{
  "encoder_norm_position": "pre",
  "decoder_width": 192,
  "adamw_weight_decay_other_params": 0.01
}
Rows from expert 24 of block 3 of the encoder, named by matrix and row number. Rows with one number belong to one neuron. Each number is 50 + 12 x the weight over its row's rms, rounded and kept within 0 to 99. All counts start at 0. After the name is the row's rms in percent of the matrix's.
# up: expert up (encoder.blocks.3.mlp.up, 32x64x256), inputs 0-127
# down: expert down (encoder.blocks.3.mlp.down, 32x256x64, transposed), outputs 0-127
up.17 088:50 59 49 50 50 50 28 46 62 70 43 50 50 50 39 37 62 57 60 27 64 50 52 57 46 50 50 69 42 42 50 79 69 50 52 47 50 47 50 27 21 50 32 48 44 63 21 50 50 64 52 57 43 55 48 50 50 51 36 45 36 46 55 83 24 22 42 38 36 62 51 53 50 66 50 36 55 50 57 32 63 50 51 50 65 72 52 50 26 58 75 50 50 50 50 84 50 33 42 32 38 50 75 50 76 50 33 49 57 50 50 31 50 50 50 50 50 57 50 60 70 48 50 34 76 54 57 50
down.17 098:42 70 47 32 51 65 50 70 41 52 66 39 58 50 52 34 56 54 44 49 57 53 39 50 50 42 50 39 54 45 45 44 50 50 50 50 50 50 50 43 66 50 37 57 73 31 37 53 63 76 39 34 73 40 33 49 80 50 50 50 43 41 56 50 35 60 50 53 55 60 50 58 62 19 50 51 50 50 36 50 64 50 38 63 60 50 61 50 64 34 50 55 50 49 50 62 34 59 43 59 74 40 43 50 48 60 50 50 24 50 18 25 49 41 46 45 50 35 50 56 50 50 68 50 38 70 50 71
up.18 110:39 43 44 63 67 50 46 41 60 50 50 50 50 50 50 50 50 58 50 35 50 58 50 50 48 70 71 50 50 76 45 50 54 50 67 58 53 49 60 58 51 65 50 52 70 62 45 49 39 49 53 46 51 41 42 39 41 44 50 67 51 59 35 65 50 50 46 56 38 50 62 51 61 48 50 50 26 40 50 38 50 65 50 37 67 50 60 52 50 24 50 80 50 48 50 27 50 12 51 49 41 69 31 50 50 50 58 61 40 50 50 62 64 13 50 57 66 58 42 58 62 27 55 35 57 43 42 75
down.18 114:50 64 50 50 50 62 50 37 35 50 57 50 74 26 50 50 43 50 35 53 58 45 50 43 73 35 60 59 45 30 57 54 32 72 70 48 57 59 46 41 64 38 67 50 69 44 49 51 52 44 75 88 46 50 51 50 50 50 49 55 50 52 50 42 68 56 49 50 65 32 63 33 50 53 33 50 61 48 62 51 50 50 50 29 67 54 50 53 50 52 42 58 54 53 57 70 38 50 30 35 39 44 40 32 64 57 43 50 59 50 42 60 33 50 43 35 50 48 42 40 50 69 27 44 29 51 45 49
up.19 092:50 76 60 44 33 52 50 28 41 37 54 50 50 42 50 50 50 38 73 50 26 48 75 28 28 50 52 46 54 59 36 62 50 51 34 45 56 50 68 38 53 50 64 69 56 70 72 47 50 50 33 71 50 41 19 50 70 49 50 34 40 68 50 51 08 50 50 50 32 30 50 26 52 50 50 50 50 59 31 51 58 57 50 75 35 50 60 51 45 45 50 54 52 55 63 39 61 42 50 47 52 50 53 50 45 45 55 50 36 60 50 58 50 40 50 37 50 17 16 38 50 36 54 37 50 46 55 46
down.19 104:52 51 36 40 47 50 34 56 55 50 64 51 51 50 50 15 21 50 36 50 50 49 41 71 57 84 55 45 50 50 54 50 50 50 43 50 43 21 49 45 58 53 63 50 51 44 36 67 50 50 60 56 50 64 51 50 30 53 66 34 30 50 50 50 52 42 50 28 79 78 50 57 50 55 28 50 50 75 50 63 16 50 47 35 50 50 71 50 44 51 59 59 74 60 50 67 50 27 57 72 38 61 71 43 50 64 57 90 34 39 50 31 50 50 54 50 60 50 59 59 37 50 50 50 50 44 25 50
up.20 098:57 56 50 58 50 51 46 50 63 44 50 59 57 50 50 52 76 43 50 42 47 30 50 50 38 50 50 55 50 42 50 41 50 61 45 48 50 55 50 60 81 50 27 50 49 37 50 50 49 68 50 33 53 52 50 39 50 36 62 36 50 50 38 36 33 50 50 42 46 31 66 61 39 54 73 50 14 50 49 66 50 56 35 50 57 44 70 53 63 72 59 50 59 48 41 42 71 55 33 50 65 50 50 35 34 17 45 57 50 31 55 71 42 50 69 70 50 57 70 62 50 31 57 54 58 50 50 50
down.20 081:59 39 45 34 50 62 50 28 59 50 57 38 59 50 51 88 62 62 37 54 50 61 45 61 50 56 50 50 50 59 48 63 38 50 45 70 56 36 51 34 50 42 70 48 52 50 63 31 50 55 30 50 48 50 69 47 50 65 60 62 72 32 50 61 33 54 50 38 50 69 35 50 57 58 50 50 73 50 50 50 64 69 69 34 56 29 26 64 47 33 53 50 64 74 50 42 31 50 50 50 50 50 55 76 79 50 34 19 50 46 50 50 71 50 56 48 24 50 57 50 57 50 40 38 50 50 29 50
up.21 099:63 49 56 57 50 66 52 50 50 66 55 48 64 71 41 34 22 50 50 44 50 70 48 24 31 50 50 38 50 50 50 50 50 69 27 32 50 43 63 23 40 31 56 64 50 68 44 50 44 78 50 41 55 45 50 50 82 41 58 50 59 45 36 50 48 31 37 50 50 24 73 32 41 42 50 50 58 36 38 50 36 50 50 63 35 41 26 51 50 54 76 66 63 50 61 61 50 50 46 50 76 50 26 50 72 50 65 53 61 58 61 50 38 57 34 39 37 50 50 50 50 57 50 58 50 54 67 50
down.21 098:49 50 33 69 50 22 53 34 30 41 53 50 18 42 50 50 73 61 68 49 36 52 66 47 33 64 50 83 56 50 50 37 48 37 35 39 42 52 70 57 59 54 53 37 64 53 66 50 54 54 50 37 60 58 41 63 50 50 66 52 41 42 62 49 66 67 50 47 89 67 48 48 45 50 56 48 36 50 63 50 76 27 50 59 43 50 85 50 51 78 44 44 47 42 53 33 78 47 75 35 64 63 43 50 46 50 41 50 59 61 47 60 50 50 65 67 50 32 39 42 50 50 67 50 50 28 44 50
up.22 084:72 40 50 29 66 50 49 26 41 50 50 50 50 51 40 71 41 79 50 50 50 43 50 51 43 64 16 53 24 50 50 50 51 50 50 69 42 31 35 68 41 52 50 53 50 58 50 57 29 50 68 46 50 50 28 42 53 68 62 50 50 50 43 50 50 44 66 56 67 50 36 37 50 50 76 50 48 50 59 66 54 55 51 43 38 50 50 65 50 50 43 64 48 64 42 47 50 50 62 58 30 50 54 38 56 19 55 50 58 56 50 50 66 11 50 85 43 50 61 51 50 24 29 50 50 50 54 78
down.22 094:50 50 62 33 66 62 51 67 68 58 50 35 50 50 68 41 52 50 50 50 59 71 59 50 48 50 64 44 50 72 50 66 50 43 50 50 52 37 31 51 50 50 89 89 50 46 51 50 69 50 36 46 35 53 32 50 53 34 50 41 39 51 76 64 52 54 40 50 50 46 88 59 50 50 50 50 50 46 50 56 50 32 50 50 52 44 50 50 54 45 50 46 50 38 46 50 53 54 50 50 50 52 50 56 66 56 29 59 73 44 68 59 17 39 50 30 40 50 64 50 67 44 50 50 37 44 04 53
up.23 097:24 44 60 28 49 71 50 56 84 79 52 54 50 61 71 50 50 69 65 50 60 41 45 50 31 51 50 50 18 53 47 71 50 44 66 36 67 50 60 67 45 54 30 50 48 38 46 40 65 05 66 53 30 71 50 50 50 50 64 50 64 50 61 44 55 45 48 50 51 50 47 36 50 42 54 32 41 50 50 50 56 30 46 42 69 40 50 52 78 46 50 46 68 51 50 45 44 52 34 63 50 50 64 44 50 50 36 39 39 79 27 69 50 57 87 50 42 55 38 48 71 50 65 58 58 45 54 54
down.23 082:61 30 50 68 56 55 56 37 31 50 46 38 29 37 50 91 58 50 50 36 35 50 62 64 69 25 50 50 50 50 60 25 50 50 50 61 50 27 34 45 46 60 50 46 67 42 50 61 50 77 41 50 56 28 55 56 50 62 50 50 39 50 50 62 28 58 50 50 46 46 50 69 70 52 76 68 50 89 50 50 50 56 50 73 50 56 44 51 58 49 34 57 32 60 50 42 46 54 50 50 51 50 50 50 47 59 50 33 39 50 57 41 73 50 23 46 70 43 50 50 50 58 50 50 56 50 34 35
up.24 090:56 62 71 62 50 50 50 50 50 50 26 50 41 50 50 35 41 75 58 42 49 43 50 29 64 35 68 46 50 38 50 42 65 63 42 50 60 54 64 50 48 31 58 50 39 50 50 50 41 50 40 50 59 50 52 50 56 50 50 50 55 50 39 50 50 50 51 37 28 55 36 50 50 54 14 55 55 50 40 50 51 46 26 53 69 50 75 55 50 59 46 61 56 50 68 51 44 23 62 50 79 62 53 48 50 47 50 51 32 50 49 22 50 39 27 36 50 50 65 50 50 50 31 57 50 94 35 58
down.24 094:32 41 39 63 49 50 76 38 50 58 65 50 50 54 50 42 50 50 40 50 42 36 26 50 42 69 50 50 39 50 60 48 65 33 57 50 34 34 50 48 67 61 77 62 39 51 66 57 42 61 50 67 50 32 58 34 29 50 50 56 63 45 51 60 35 50 40 71 46 50 32 66 32 50 54 68 50 43 50 40 91 50 60 43 54 47 50 36 50 16 79 50 50 50 59 41 50 50 49 44 50 36 49 49 50 50 59 73 50 67 50 50 29 58 73 50 43 38 49 77 38 40 59 82 50 37 57 43
up.25 105:59 46 46 50 50 46 81 39 61 77 70 33 50 52 57 76 69 57 50 31 51 50 83 46 50 65 62 50 50 39 50 50 64 53 50 50 68 54 50 44 50 50 42 65 50 66 09 69 46 58 50 50 48 51 40 50 50 50 62 60 57 68 76 79 50 46 44 55 50 23 50 72 41 55 63 50 52 59 54 50 41 39 15 50 70 39 50 70 42 63 41 51 63 31 26 44 50 47 55 63 39 48 30 39 44 50 67 62 45 47 53 50 41 50 51 50 49 50 53 50 50 56 57 55 50 33 67 50
down.25 112:36 58 50 50 61 31 39 50 31 63 42 49 38 50 53 50 41 77 42 20 24 55 68 50 44 47 50 31 50 58 22 70 31 50 33 62 64 47 18 50 48 60 42 56 50 42 50 64 48 50 72 54 27 50 67 50 50 38 31 50 45 50 50 41 34 64 45 50 49 67 62 62 51 66 50 48 73 65 69 59 55 50 38 62 50 50 60 61 50 48 50 47 70 31 56 50 50 54 49 68 51 67 50 35 54 35 29 66 50 74 50 63 50 37 50 50 72 29 34 50 50 27 47 50 40 41 61 69
up.26 093:55 65 70 61 50 50 44 68 50 53 37 45 68 50 50 33 26 47 74 50 50 50 44 33 58 42 52 50 50 50 68 50 50 50 68 50 26 38 50 39 33 50 53 50 42 42 62 39 49 50 63 31 50 50 50 50 46 50 50 45 50 42 36 50 48 50 50 13 50 50 36 41 50 50 50 20 50 63 73 59 50 37 54 43 32 50 29 62 44 50 50 50 44 50 72 50 68 61 58 50 65 50 50 50 59 36 39 50 50 28 65 50 70 39 30 51 62 24 50 50 47 50 41 45 43 56 43 50
down.26 090:50 00 46 50 48 50 36 48 36 38 50 59 31 50 71 69 57 48 50 71 68 39 50 51 50 50 57 50 50 56 64 42 63 39 50 50 50 61 66 50 36 74 50 50 50 27 50 50 54 55 29 55 66 40 31 50 50 50 35 50 50 50 42 56 50 50 50 68 44 80 53 69 50 45 53 58 16 39 50 65 31 46 50 69 50 50 50 42 50 47 50 56 39 50 33 47 33 34 32 50 50 50 50 37 42 67 38 35 47 40 50 32 50 42 50 17 52 63 57 55 51 50 66 50 61 47 49 35
up.27 100:65 50 52 50 59 50 61 23 48 50 19 35 72 50 50 37 50 50 37 30 48 50 44 48 54 41 60 50 50 44 50 60 30 69 60 45 45 48 39 50 34 64 63 65 51 30 17 50 50 37 63 50 26 50 65 50 65 34 61 45 50 55 50 54 50 54 32 50 50 40 50 50 88 50 36 39 43 40 61 70 50 50 41 48 52 38 50 36 82 59 50 50 53 50 50 47 50 34 50 73 42 32 50 50 50 62 50 53 50 32 64 50 57 48 83 35 50 65 50 43 50 13 67 35 44 32 50 69
down.27 118:35 44 50 50 54 69 47 37 26 33 65 48 55 32 50 52 56 50 39 50 41 52 50 50 39 61 50 32 64 51 31 43 50 50 52 66 48 50 33 34 62 34 23 36 31 41 53 27 73 46 50 58 50 59 50 50 25 48 61 63 98 50 37 50 48 63 41 79 56 50 50 53 69 67 56 50 66 50 50 46 50 73 51 42 46 46 71 20 69 56 72 46 47 36 60 40 58 54 63 50 55 50 77 65 50 50 50 46 70 50 42 49 49 50 50 54 62 59 43 62 38 56 29 38 50 34 70 50
up.28 106:43 67 50 42 58 45 66 50 54 46 50 70 93 24 69 50 50 54 50 50 67 36 50 69 36 50 57 36 67 56 61 43 50 57 50 74 50 25 50 30 50 54 50 74 40 84 66 50 54 50 42 54 50 47 50 60 49 57 47 21 50 50 50 44 29 43 68 37 51 29 39 34 50 50 36 53 47 42 57 34 50 48 50 42 80 68 50 56 66 40 32 50 47 50 50 66 45 50 57 54 50 45 30 50 50 50 58 60 45 67 47 59 50 50 51 34 50 46 57 37 39 50 54 54 20 47 73 41
down.28 100:50 43 50 56 50 55 23 48 43 50 50 50 37 50 16 52 34 57 46 50 36 50 44 50 63 29 40 50 59 59 38 51 26 38 48 50 57 50 50 56 27 43 11 38 47 66 50 50 52 37 42 71 26 46 43 50 30 68 61 59 47 50 45 49 50 45 50 50 54 57 50 41 50 84 40 46 70 50 53 51 50 36 40 50 24 46 24 46 50 52 54 50 73 30 50 29 50 43 50 50 44 66 58 57 50 50 30 43 56 46 82 51 42 47 37 73 50 51 47 40 50 53 53 39 50 55 53 50
up.29 099:30 50 73 34 50 42 50 53 89 45 21 73 68 49 50 36 36 60 46 45 50 42 69 50 31 45 86 51 59 40 50 50 22 38 68 50 71 43 43 69 56 65 50 72 37 53 50 50 57 36 50 63 48 52 50 50 50 50 50 47 42 45 54 45 59 40 49 63 43 63 35 41 73 73 31 50 36 50 65 40 50 50 80 42 75 45 50 61 70 53 45 50 32 67 18 74 50 59 50 54 53 50 53 39 64 49 60 33 50 50 50 51 34 45 44 32 61 55 33 47 45 50 50 47 39 50 54 40
down.29 088:71 58 50 55 35 50 39 50 44 55 50 79 50 52 50 60 54 28 50 50 57 35 30 75 50 46 44 33 50 50 62 48 50 50 55 71 50 50 50 49 23 37 43 26 45 50 50 50 50 54 50 50 67 50 41 31 50 50 62 37 50 50 50 48 50 63 37 48 92 33 54 37 28 48 64 50 52 50 22 57 53 71 50 50 41 65 32 28 50 57 55 46 50 50 56 51 70 50 50 35 37 24 68 48 50 50 69 37 50 42 63 52 54 50 40 50 42 31 50 34 50 48 57 42 50 64 50 50